{"model": "contrastive image-text model", "crop_scale_min": 1, "embed_dim": 384, "encoder_kernel_size": 5, "text_encoder_activation": "silu", "text_encoder_parallel_block": false, "text_encoder_moe_every": 2, "residual_init": "scaled_by_depth", "beta2": 0.95, "epochs": 78.2, "lr_schedule": "cosine", "warmup_steps": 1490}
Rows from block 8 of the image encoder of a small contrastive image-text model, named by matrix and row number. Rows with one number belong to one channel. Each number is 128 + 24 x the weight over its row's rms, rounded and kept within 0 to 255. All counts start at 0. Numbers have three digits each. After the name is the row's rms in percent of the matrix's.
After each channel's rows are labels from the 100 images, of 14848, where the channel reaches its highest value: "responds to" is what is common among them; "patch colour" is the nearest of a few named colours to the mean colour under the peak. Only what is clearly more common there than usual is listed. The data: procedural textures in two colours, tilted and lit.
# convs0: expand pointwise conv (encoder.blocks.8.convs.0.weight, 128x32x1x1), inputs 0-31
# convs1: depthwise 5x5 conv (encoder.blocks.8.convs.1.weight, 128x1x5x5), a 5x5 kernel
# convs2: project pointwise conv (encoder.blocks.8.convs.2.weight, 32x128x1x1, transposed), outputs 0-31

convs0.48 105:120103110114106080136099124114133137105157178155136142104119138150123102060134132104144107107139
convs1.48 101:145090104129115140101106100147095148144136140178145097146161156112110099137
convs2.48 071:087128107129123165128126092151122140126181085131128125127155118128132123173106144109112121158074
responds to: teal
patch colour: green

convs0.77 097:156113152138129150105111132114131103130095150105120116173125113176143114126100094150158159182119
convs1.77 126:085094080088100097123102106092153142126137112145122140157147128128124148126
convs2.77 093:147089139148092131135083144106144119123139122118132114150171121133084077109114104103090142150145
responds to: white; purple; ground colour: white; pattern colour: purple
patch colour: pink

convs0.47 097:125116101123109110119155138168169139107139142132143082127153125094136122104148074165123106087138
convs1.47 101:109121097090097156125166144156119140106163155114123092085126142126154123109
convs2.47 098:148113160157132130106130114167106129128139144112119118132178087153153106158163128098130106077144
responds to: cloudy
patch colour: blue

convs0.53 100:098101140132112115145130148122159115086114091087154109102123065139127143123163127125096107130104
convs1.53 112:124129130146155140132174162134123152193172146129151133159129110137139114107
convs2.53 070:137120138102137109100146130122154119136163104153117112115107126149153066135124190158122130149090
responds to: purple; red; veined; ground colour: red
patch colour: purple; red

convs0.22 097:169133127140130174123144127161118122171169086118125131163133161115134104134127118116121106171087
convs1.22 100:139150158117098129130160156150123125134142146102123124109122091072088100095
convs2.22 084:192165158130116110079115133131141119118128125139166156135107119113160138110159114152131107090151
responds to: orange; yellow; green; ground colour: orange
patch colour: orange

convs0.101 096:124140111159124134128157089141120182152168155112152135159087169132138119120126102167158124136129
convs1.101 123:111119107121128128155132143149161213135125103144106165120119128126116156136
convs2.101 061:139118171114175108115118105113123108142140151172145112083130148148125120127133112154180094100117
responds to: yellow; red; ground colour: yellow; pattern colour: yellow
patch colour: orange

convs0.63 100:179159148154160142140124115103129130083155125088113133135175093157132103110090129133127115137128
convs1.63 095:142099122108104163165123122132101146122149103115154112164169086138107098114
convs2.63 072:114151108177131147147120109110135145064150151150124103136125135118142107140153112143154112125190
responds to: white; red; ground colour: white
patch colour: pink

convs0.20 100:093107060138131127115168124128159103136136132101108148161121131148071111122115148140132142110104
convs1.20 094:102149108136107081111143113108104163153167102107144157114090141110149125112
convs2.20 094:136102144138139118094139162121101147113084131132091153097142140120120112132144178088128129092084
responds to: coarse scale; teal; pattern colour: teal; ground colour: teal
patch colour: green

convs0.18 106:096138141143107145111126128157091162136180152120088104141120120116129081126143113132127080135090
convs1.18 096:133127122098097128123134122103115136171156102106142168167138103093106105090
convs2.18 110:144182144110117158098133139093106122126144161147160121104122117094135122147141132086130153072135
responds to: spiral; green
patch colour: green

convs0.107 102:126137076155131074121090100127066105120127141143145111120138152102105108097129111105133133117134
convs1.107 089:138109126152120140116129080146132117178061137121084149111124135117133136119
convs2.107 110:091119140110118120164144143166144092137152074097092140155123129113143096132132144165144117162117
responds to: coarse scale; green; ground colour: purple; pattern colour: green
patch colour: green

convs0.99 100:167128087135131134137179135158129158162120132140181093124093137111100119170118117137145136114117
convs1.99 091:117160107133126128120165144111100105162175124129099081122097132132134173116
convs2.99 102:129156122136106160134112099168072135127152151116126126123151175102141132131163121152182106132136
responds to: coarse scale; yellow; ground colour: yellow; pattern colour: yellow
patch colour: yellow

convs0.83 103:120096128103119109129118119171177173165082118142142127125128082114145133138110096106104119132153
convs1.83 100:113153137110108147157131076163093141172153141122111100123115146093107144128
convs2.83 094:134155086144133174133136159142108109132132135149082111100097118111152111160151132088151122165108
responds to: red; coarse scale; ground colour: red; pattern colour: red
patch colour: red

convs0.0 096:134134147155132091129144122112128149169111140120120165130136112138124120076098091178146177107142
convs1.0 127:098128107130122102108117111114091088123104130090085107107109088099104114128
convs2.0 098:133132084102085139080124151127131090118114178139143123126097139126139107113148165148146131142171
responds to: black; red; pattern colour: black; ground colour: red
patch colour: brown

convs0.41 090:160129139128179122126137117133165078134113137081128141120144099100146130117144118121157101170087
convs1.41 104:109089133154101113097167159106086141150129095105140152137092124140136105128
convs2.41 083:177125158094122120133118180151113145100107147146112105116145103097118121111108120095098164150154
responds to: coarse scale; spiral
patch colour: pink

convs0.58 096:147112123132111166121136121147146114154150150151144115164166079180124123091123088144112144131104
convs1.58 096:124109109125101115118172171101113121148162147111127139115129088084143138090
convs2.58 107:131139156133154128114114122155087130146184153139115138167159077122132147110122111136077139153125
responds to: pink
patch colour: pink

convs0.45 102:124164097122118119118163146150144115151142093143135126164164091138183139092155103100132138131150
convs1.45 082:130125120122119102121073106131107112130093091132155175175146142120139158135
convs2.45 101:144167142165101149148156149136100110130114137166122166113103136110114109101082183128115123119127
responds to: red; ground colour: red; pattern colour: red; cloudy
patch colour: red

convs0.56 093:159112083106090147132153141098140141130140143127159117135153160146123127108136052119133106108118
convs1.56 100:156101156107108141129169091137124123160127104089149159138097128095106132101
convs2.56 080:110103108092147108142125138135130183121101122108129112172116108193157122125091137115128137124098
responds to: yellow; red; pattern colour: yellow; ground colour: red
patch colour: orange

convs0.122 100:151143117156083143134098117134151091137151140156150102159164116141130089147106133158144132111079
convs1.122 096:118092115149140092091144152113099153165154119131139139136129151088079130115
convs2.122 100:149148155171108125110124095145132140114169144176145176131165111127123129134090136114108161123101
responds to: teal; ground colour: teal
patch colour: green